{"image_size": 24, "color_jitter": 0.1, "layers": 12, "optimizer": "soap", "learning_rate": 0.0019, "max_precond_dim": 1536, "max_steps": 12000, "epochs": 11.7, "warmup_steps": 360, "adamw_weight_decay_other_params": 0.01}
Rows from block 6, named by matrix and row number. Each number is 500 + 50 x the weight over its row's rms, rounded and kept within 0 to 999. All counts start at 0. Numbers have three digits each. After the name is the row's rms in percent of the matrix's.
# fc1: token-mixing MLP up (model.blocks.6.mixer.f.fc1.weight, 64x144), inputs 72-143
fc1.0 101:566493521445468447510562634500545433490557553532526424488637553511465480401452538456467456481617470509527455468511458531530562426539506533529516496547525429562449580446542555569554448504483458447484537452424566521438
fc1.1 114:580508486458466471471555484595426438532565512459475444436538445447498477471470452455472513411559532448537558524512494514483423497508377560493531526517453569523542473461537452418456502540453477448480532531446470477511
fc1.2 107:465479495543494527558423500495430524467416511547482501512543480460539500486399477546558427500543413549451522415503531507416409472442528436542506463502506465539480515493512483504485472475573515556521590548560513482450
fc1.3 116:488529423518476445504541506552525545441519542475442573496572478383488519447516542569585529611566574424431444417427553471475591471502585434470513421450541478524418512501469449540510533505471468437485477445514483447467
fc1.4 111:444511557575576415508479532494427529453501569584534515537466515480456477516500563488574527476473471525485504422436491549583539424408410528471558439448488516496514558456413474506523564460493498511592510446562479576428
fc1.5 103:531500562591542572531442403488553546458531542523485488430429452480459459497477568493455458523453601492524479536432569544513508578433547579473457477511417526519511572493514536544517458494529443511537550508452510418517
fc1.6 106:462483571482503537462532675567517515529524553522525423554669534536385457475523483521476632502613451426561478464531433451541523479562484533477539528474569544528477492490493503521512535519508493532442607423441468499509
fc1.7 085:572565525585452532482535422526492575492509547506523522466511513569513482487527461513445407440550430465472530481473500473484486483523534541537587471524545488469431451456475510523375527465540560493431465455492570470491
fc1.8 089:581529499492550447415551482536568539455539413499444389528533499464510479489440515526514512530432426463524492532525494441485433509578448545434563573557449459562529478558530468468511510568414585525525492501479506539536
fc1.9 103:552530485563542587533496487465474561572466543599420534480447546483540541447517472479472493528527470491439528520528441523454428509509459432479430451487543391505429536525480475498545503504618482548481415459481496478505
fc1.10 101:523471491471476540450424484499383528455505495510508550481511533556495575465478570499358480401475483571368488494558538633496516479489490485409365613547565439531444484498518490464481433494490514538561443430506529445432
fc1.11 098:478511473533551456514372484460487441490520516597427506473478473448446453482563539536488493555429496495458509512484540525513487433484448525474513476538497508484443597536500425452442528423560522470558479438486446451464
fc1.12 098:520457481410613601506497490539483457486515404546565467524426435516483501504511495494506567488450547483503513580527523496434486555453564559532537606449535450457470441503452535591508444534514467500425424481515517451459
fc1.13 107:505535494399517456521522545576528511593514442446493489540462568509537471487487481434477454497500510446503451547534435533608463543618541550481466536512431404493502385442508538545441472491539493543470509472452501360485
fc1.14 094:439481404437508433429404537464591457594551515491449487463432402546520560483410498441439473435419435509446535515547457458499476371535441438592575520569457516449419556560534569477391523497554523546536552532534512423497
fc1.15 105:547447534519509484570428425452537557580496456475503469488475506395491424480584481539492436557409405420461523554482495491448459529497522469488468546530462504471564491551542464510511566560389556574508551457477592529438
fc1.16 089:540417422587533456449472537510562481566524451479524482449505419495462517590485583421476458521498520495518507569542603403529445476503497526555507510492492522470573436503496472488535546613537470477534481418506562493524
fc1.17 104:535504542594539616579560471468430474470508498496447533577599586536511453555483442499470551499539451509529581430538507491553485490433459508509481492500509505576494521509570491563454441532460466484534436509565512509416
fc1.18 104:396483471517476501523649470609464494509493449451505439589574468418432550553553533474501461529467351447550473493455528509418531511540442525601552482497457527536512472540432479461528512551511520540471445472479482550435
fc1.19 107:513470537554506526479508548548459439489511507562433392473488527519449470417482524591489447464459587539464587504571532513530580507506515541426341428535558478501490535528437508438482486485504502408541460475472575488476
fc1.20 100:510481465501490482552569557528476481513440414446495494551432430540558464450489404527484471604542588515480461420501478506444437519477528492493496522408559450441532556403400494476493505504425512509480509398495516480510
fc1.21 104:518482511468509453459467497591617574504459564520339560480464429544550443529555519433530543424474551506472477521506565419476446489505488477610470460469466618544508486470501469542532501539490504525478471484552534557477
fc1.22 098:508536487541497479546481593534464490550491465562495529538462533591499434509536528431533396603425456581536461548502465526426362395418511383491464502329527513460520426480446485498576445531399487513516488506496497429492
fc1.23 089:506457433440478537510589520518565427523514525528497498448461534466437474469511530515372441433479380451478567493456443493478497424565538568559496545545435552566532484433513442561405430451500527544501494538532507619546
fc1.24 087:452517464464443528371429504530584481501478430474505475457441464528398526458477518512539420566422515540502467599534475445494468486380508443499435438495534553539504556433452468399586445586484442539459446444520513482424
fc1.25 104:483604455490424497534416448492492530506480516456527525522406482500495504440512533462464469465427438522470495473533401494475492537522451503527549388461494517512490575451468440563452441424449582493508445427520480459417
fc1.26 097:514484533499503476471500473549525463468517527501504535489409489553416517530526581495477509452501492461479484531533466584490425542576522512488476527448451490442607521572535486469486504500602519440558543474512450565522
fc1.27 098:444471543564526451498416524591467485427491505496516516439539537552431480457547476597580523472471534499410540469466431578551503502478439551456491472459520353508483527530492550398396485450529438437564482433455500478462
fc1.28 100:516483576557444547452539393414506444551546543441522564460506464467523459583459461549538519420455346534498516503506445450478540494542570461580508484497451511532562545461512487417553533540481555505474551472471510495513
fc1.29 102:477593499478564518540505510464494539572538533501509473473587486374513474536453480403582440636423597503472520528474484438497560474378517429511413388456525465470434444562436491587562486433452518450456454493584431531465
fc1.30 105:562577421456544439496587557452459438559446443505523522501502513462471506511523535560498452505450486512563429399550487463569540568477431491485479492468441490489513483490435562552484529466586545472436419466500510429453
fc1.31 101:540540467469486549477472510401490521505515522410509405513463516475553493555528482483380474500454469520506476508596487512499515497570494552581549443562528615435579552557535489494494493497460553545524551584475509603517
fc1.32 105:456459544541617534523456497495534542421498460450564524513555569443539510502530465392487566476438592425526497466513479396420374543447479483431514454570484490427506458467494522543494516555493564522544496504510439520499
fc1.33 088:468465531416506536518471460517595457566487482505488486464499453455583521431521499470469444476490483539582458502500498417502561473564567546544478468511528542554478477508461485470533504418502621450539564444434497512453
fc1.34 107:506462340498586546519474515411478581538534480491362408447464508502467466505498601518470541521524632574457526499471538521599671640447540578500511504537511513484518589468478448480457516493497537470530495492419569541448
fc1.35 101:547486477482396460491494491444523522585493545457473510424472423544550423481366490477472519436544427567500550550601565527549463445434551496418577479511553445534474582482471402453573485451561510459504440533446514498509
fc1.36 095:472485530435531504405450509548469447470503449445552517596540612439482456509490500472608424550483566417497504457551479457484480484557413412515508514473481512516517492456499458512592452494438473489500449529478461489528
fc1.37 108:458484548507361487489493521627458377496490528543511433443493557441420496462528486553446491472555552494520438499470499515467487461621540508475456495464499531564569517492493477487446529564493492563527511458493448490542
fc1.38 099:498420509468510486409512586536444502513474437530517440469513473572651377516510482494459513412510541466492493456421476559433483501586472606543513484487474506528527488481563489537404561554474558526496558434508528547517
fc1.39 084:510536482480520492480457452445547515531431503565423468507511452542425594471527471378491488509482477500540463495450494498464519553382525375505429533434609555593512562529515491428476487543468492472453449565406522529440
fc1.40 091:513411518497510555465427450548493488536554436536518428457536433461424464613523601460457559487457556505496562484490451570476507408533494511636394505492517534478510490463451533608557480492463538569481494573542444519504
fc1.41 092:501487475436499499447580436533513564535562473505512557510460500507444508548469497420489440440484458461537484561475523408512403522539425512493571537511470417574556553466462480485535532569517518426539388478471537572477
fc1.42 100:423488616582586476393466477372493543458514540558585595461477522522572533450431451534510492560561490525524485442451467507558561569438498625498549509467465499409454486544478520469530474484419459467397492496433505535503
fc1.43 084:524485483524522435478510501408453482396522465489478568509469587568495491510488555581537531546548503370554506379562474466574516519578594512452541558406548473483425457487483533440521451520558511492488504477604535507457
fc1.44 103:492528542511580551441441417456470426452497493558628594582536521454478485498504491560625529403496575459427477521493419538450452531480514401483464509535532517459441523410508465495525435539508489532471501516486531468496
fc1.45 107:566479523522536486548524448465498544559453491511518462499548566526463399490422532522494470599443579502506500410446488509564479527494511471482536502492514481503469426472567457541560523467535474465481564427465527471525
fc1.46 090:530547487564448582416528481495438494525469479513432607488443410514521530473534572529542447389486506475473516554577467462475525490488477509440522521536463498508430512469463605449532501485556436493518451528574584522548
fc1.47 083:465560483492522519422475456482593482564564528508440503415521517536544501455497490529399532395451466518488567565506474557509417489568533613526456551428482493460486480570530529541488562500442575516538449523524504519520
fc1.48 113:457449483336519494490458480470528534541464437509416521480521514571523559429582443410431472502532458544510542562561504507461505489453490522522469510481509452562480543462542534445482511447534501570430405508499515486490
fc1.49 105:528466423430498491401547520423562499548518467485561528538591620470421517545557496488484587579611454435537492585439491458523528582554512431513537538587542531440589508562377502544519471536465473483398516445462459406495
fc1.50 095:515483596474509558457489501494492420510504463506404460529503438440469509476610471522483422476543343451455486368438507505422465507465527484496488474557569531550548565568455427510496531506523503516473505523492481554532
fc1.51 104:460415605485493398447516485564438488537466534469558443466469429494455524499436488510590523599540593499543499399579570560397482560439533527381459473531537416475379491477530457464446512485550501459502433491560491456466
fc1.52 094:471467452485480459478475504478549549547504406445399560511464337555507509536478560487538387449535510467564446574440466502431500512467570499545550443498515547538563389530535539523487477519468491551518595560448583454479
fc1.53 101:447456506340556554444512481478485426496504452492542637487589531572504431464545435453530470498436579545487465465598528529497497483531511503394508503457536493505427467524519449443496482444542450490471487460604494506443
fc1.54 102:481397484465650532461482476491507475499510547493488572490544522589505520432431590561524542579538553564455520532471458496442469446485544499439459554501498443491539465417528489477509588557547538516540595486517513526530
fc1.55 093:554536405521463442452428537509536470515450464455450403473484375504476507548453475470483489469457524444594541584531532424497497477532536501508557526522505596453564452528468424535527502495453471522561557504472552478518
fc1.56 096:596584579490517488593642511507490482491432480543530485477515466557436442444532497522548594528512525538440530469482518514531428590492495454493486419519475437535489495409454492468511509457422463478517507583432459473453
fc1.57 087:515563474587541479563469474530509529567519568579500451436498400563545526578560481595514505526524480495490498538514573562498508527539543554494482515520493495545514438596436466439549549513497601492505468517545520464343
fc1.58 099:427513507447505600519436454510495458415517481405472521440437493466497523475431433494450488489473577536429522463503520553429561672550480624482553461507536446563555502541528600522483501393494443453586513479535548560493
fc1.59 108:511503571410476560513503485476433484466474524424514526484476544503541463434536592507461509445427528544451513549524532492504501490499482401452348515531543499464498519465539475468411522456553495517565466515452545441467
fc1.60 100:514573506493472509543526554471585509554510478463485598504568548514555559470527528433609518475543558561404453412574459464534528504469477515562456497452438455503553463513484474492524494539504485511429450483377499505503
fc1.61 114:539389470428397429507486547477469536478473527535573546506475382533473552530394615538546602629511467502470459462550546577589579516505464401511531507485451519471524509511525436508493483501474445376507449489507565531512
fc1.62 105:545505517558514526491596490548465483516524505571488429417429551500447503549406519529484431389492534495475406533440557487424444585499502505466507556529505599483587539548456548521525502478544526522609557401466515474472
fc1.63 103:501587559461499475523488487432388515551485537547540426481497542461566543407553591501448545406510555491523527453488499594472431618514562470508505493537534432548445591444397445479436499530482499575548429415577475496505